From a checkpoint of a small spectrogram enhancement model.
Model: 3.67M parameters, log mel input, arch unet, norm instancenorm, activation silu, widths [96, 96, 192].
Rows from block 3 of a small spectrogram enhancement model, named by matrix and row number. Rows with one number belong to one channel. Each number is 128 + 32 x the weight over its row's rms, rounded and kept within 0 to 255. All counts start at 0. Numbers have three digits each.
After each channel's rows are labels from the 100 clips, of 14976, where the channel reaches its highest value: "band" is the frequency band that holds the peak. Only what is clearly more common there than usual is listed. The data: tunes sung on syllables by a formant synthesiser. In brackets: how many of the 100, against the usual share in percent.
# convs0: first 3x3 conv (model.mid.0.convs.0.weight, 192x192x3x3, each kernel summed), inputs 96-191
# convs1: second 3x3 conv (model.mid.0.convs.1.weight, 192x192x3x3, transposed, each kernel summed), outputs 96-191

convs0.146:170133162124126134112122102149123058104131149166129097053148126122212156171127140123209123173141119156108107095133123130140115162108160076149162138143124160058126093109175096099120141120115169146126148126202129137216116137149090130135111126166104195123121096129148159000164104131118118123
convs1.146:111174109132133117121131139121103165158100131136125152140082106098116158140097093114109160133113104168112235097119128138126139127110133165146117098095142125115124122136146138128089159149131128115089128084044098127068126166134255136129095116116166121125129125108125098130110134117125128117
band: 1000 to 2000 Hz (51 vs 12.5)

convs0.10:118121072149109110109121024087081120192132155130145144159102133111133103117105132098138122159118114071102043133100144092135140115107156132137162106081172104143104115129110231114129131131149130093121089008112110128143148148142105090128098141129091086064124050132107076109121116125118130133
convs1.10:130155221119131089144177170132175096127136161166133123128151143137140156109140129125125118165146198119150127136131130107137175151083172143130159163126169131073126146118093121137121137115114106164112186174138144160123159161117068137117132125118133128083123087140186075143153102185126196141
band: 250 to 500 Hz (53 vs 12.5)

convs0.135:137103120138106169158126041159134184115091130132146136132148141138151139125121139135141127134152115044112040167154136117145135153090122113192096139141099195180127158125118164162119180136143097034153114115135131121124087139198123129134091121088141117155207131161115128109130117093187090152
convs1.135:129119202128083090127102128113155042115161126136121138104129148127078148109125077124093154147118125129223131147131150155129137116149140116126123124125143130126130126122126048132129031121124125133141132214090144157127129136109067111122124107117119127090130069126130065125136067136093147123
band: 250 to 500 Hz (91 vs 12.5)

convs0.134:119131088123151125129163164104200117135137132065101120089117141105108083120055076141143126105125143131182189127130094144102110121085171133116125120073090155135092168123103126133075120093157113082167139117033122079124132097132116125118175074070192131118141129106138123151178146129142116117
convs1.134:133104133116111129149119095118183083120158084152123119133129135131087151080030125139119141119139058141168083134140125193117121139098099119128133137103127123146122117139114111128122142131136127143136136179074137132129127131122136132089093123188093138228130161097077145127081114097113136119
band: 1000 to 2000 Hz (63 vs 12.5)

convs0.26:136118111134131153141178147140121137180129186094122100119159255181129129127097140136136119150125128130129171139143196133136134147161130121130117133131131145157133154131125114127148123153195173102134142146123133127144125131139200120134151132102162127103126133176156141109124134124127195163
convs1.26:097137177126090148136132127105139143052112067128135129127123105147122135128127127190097125131130137130112072129136067135114115137115146129149120084136119069154155129129113046086088156000139108125148117159136118111123127147122000157101132110123131145141068135136132146129102039128096107123
band: 250 to 500 Hz (100 vs 12.5)

convs0.1:152142148114127130139193019000130135197131135000134163140133120120133118132114123121157133108139108113121106158072141151162128107120111116088120124165115126203170137130126148117181136134136138110119116138130124135154105127075180094127132113138082124156116170131104105110130203010133160158
convs1.1:125133157125136112120133137103197028053109110119122136109113108126077132088127095117060073134126137133076084136118154126120132111102137134097118122101152128107110121126108102125122091143124117173129137157126120142095131129103068128085106123102126149167122113114163089128082124152121115122
band: 0 to 250 Hz (94 vs 12.5)

convs0.167:137132093102150125138126138115149126140082131125081130106098174151118087081074081089136127084216106114088146158111132126109161100115170107144157156121102129124111060129110086128128107100147146094060121169095141107139099129129130172119116057111139095112134161125167095154125172138135141085
convs1.167:151118113126105138126148071117162082105141094204077167178145124117120186068113096118111140162096175120121111071116154176129137164124111152112113127106115123144103130126122096130119123134156136095061121189141126151118119107103148126123169104171093151231121144101161173126126123075111101132
band: 1000 to 2000 Hz (80 vs 12.5)

convs0.95:153148116135084128144134133122142059130149160120124129117132128135189167085106165142252126135056154157134126142131131138144132169126148059087140110112131118091110105104132094090124091157128151142113147181158150132133151110102117166157186139142153141155105171136174138090107140131116136123
convs1.95:139147078120132139129122157121127202158055126126108155120099153118096128189089118119128101111141091148123225118109146147122057124065195143144214098089118154122110132145124150132083133109107122089052138187108112134119108139165116118147106120127149138172132129134132167131157145160147098105
band: 1000 to 2000 Hz (36 vs 12.5); 0 to 250 Hz (31 vs 12.5)

convs0.74:122127083099133140131154132115171140166072086112102163088161174132119039117068134119125115079145118138098196137104182126088141096081216103149155166109038117143112100163119099126165122138165123147104139159106172151162096135143120147134086100055142134112137136136150079138136153165138147154
convs1.74:130130080131064118124136094120098063112132118241141131098170073108116197085080109118108089179064107136056108077099132120131143153117127140094121125106148123124071134130130109141120137152146131156122131136126157116086128106097130132124143118190091180244132158112164153132123120114119097171
band: 1000 to 2000 Hz (77 vs 12.5)

convs0.44:134108122072089131132118090140159217151131156144139115125162208183117132137117107118137111132103111130107097141130165101114149137117122140147126114144127147142140191126122141107087126144184170143160089084116145119122129152136140087145121037090146108128111076146138132073172132110121210150
convs1.44:129140130134135135138051122134200055121143125130081143132131135070081126099143120037109142144121162135102140127135124162129166128143099161135134115139126149161131106122132049131112113038118114144075160145119130125133130080125096135125124123137134121140129133126116127127129048061133145114
band: 250 to 500 Hz (98 vs 12.5)

convs0.166:136116131118131130132094123124075136164135166135107128129125202163172085143149138117157137198203135083100141117112191141122164118118102117141154163143197121126134101137144084112115103083155162157098106120138122097119118222127103125140142130157094111077121083151153123123106137099117134101
convs1.166:147096157130123113120152112155141085117135108090123123181121123115102149111188121120128114138079223118118143130142121157111184153141000149141079127047084128147116138143176085132142136227122125251068145080152137113118131143112224126126150123132137142083127133122122117126109134122123118158
band: 1000 to 2000 Hz (71 vs 12.5)

convs0.36:198129111127113143148142111117141063156185133076096103096210140129181110129164152061214133137157154126156111149096153188128158137106152059118156115200140089162138116136133078126142133114121136120173137126131132028166165151104109082139143120170099136131126140129126072106149137068132165214
convs1.36:126126094123131122153132138156063135094093122144136110128099118145036191129108058150048089129101115154110135131129152119084120120115111144139098134103145139118123111178101063128143106226111113155103099079125126133101096133125113171114080117135151213142129108117135121223081129163129064000
band: 1000 to 2000 Hz (62 vs 12.5)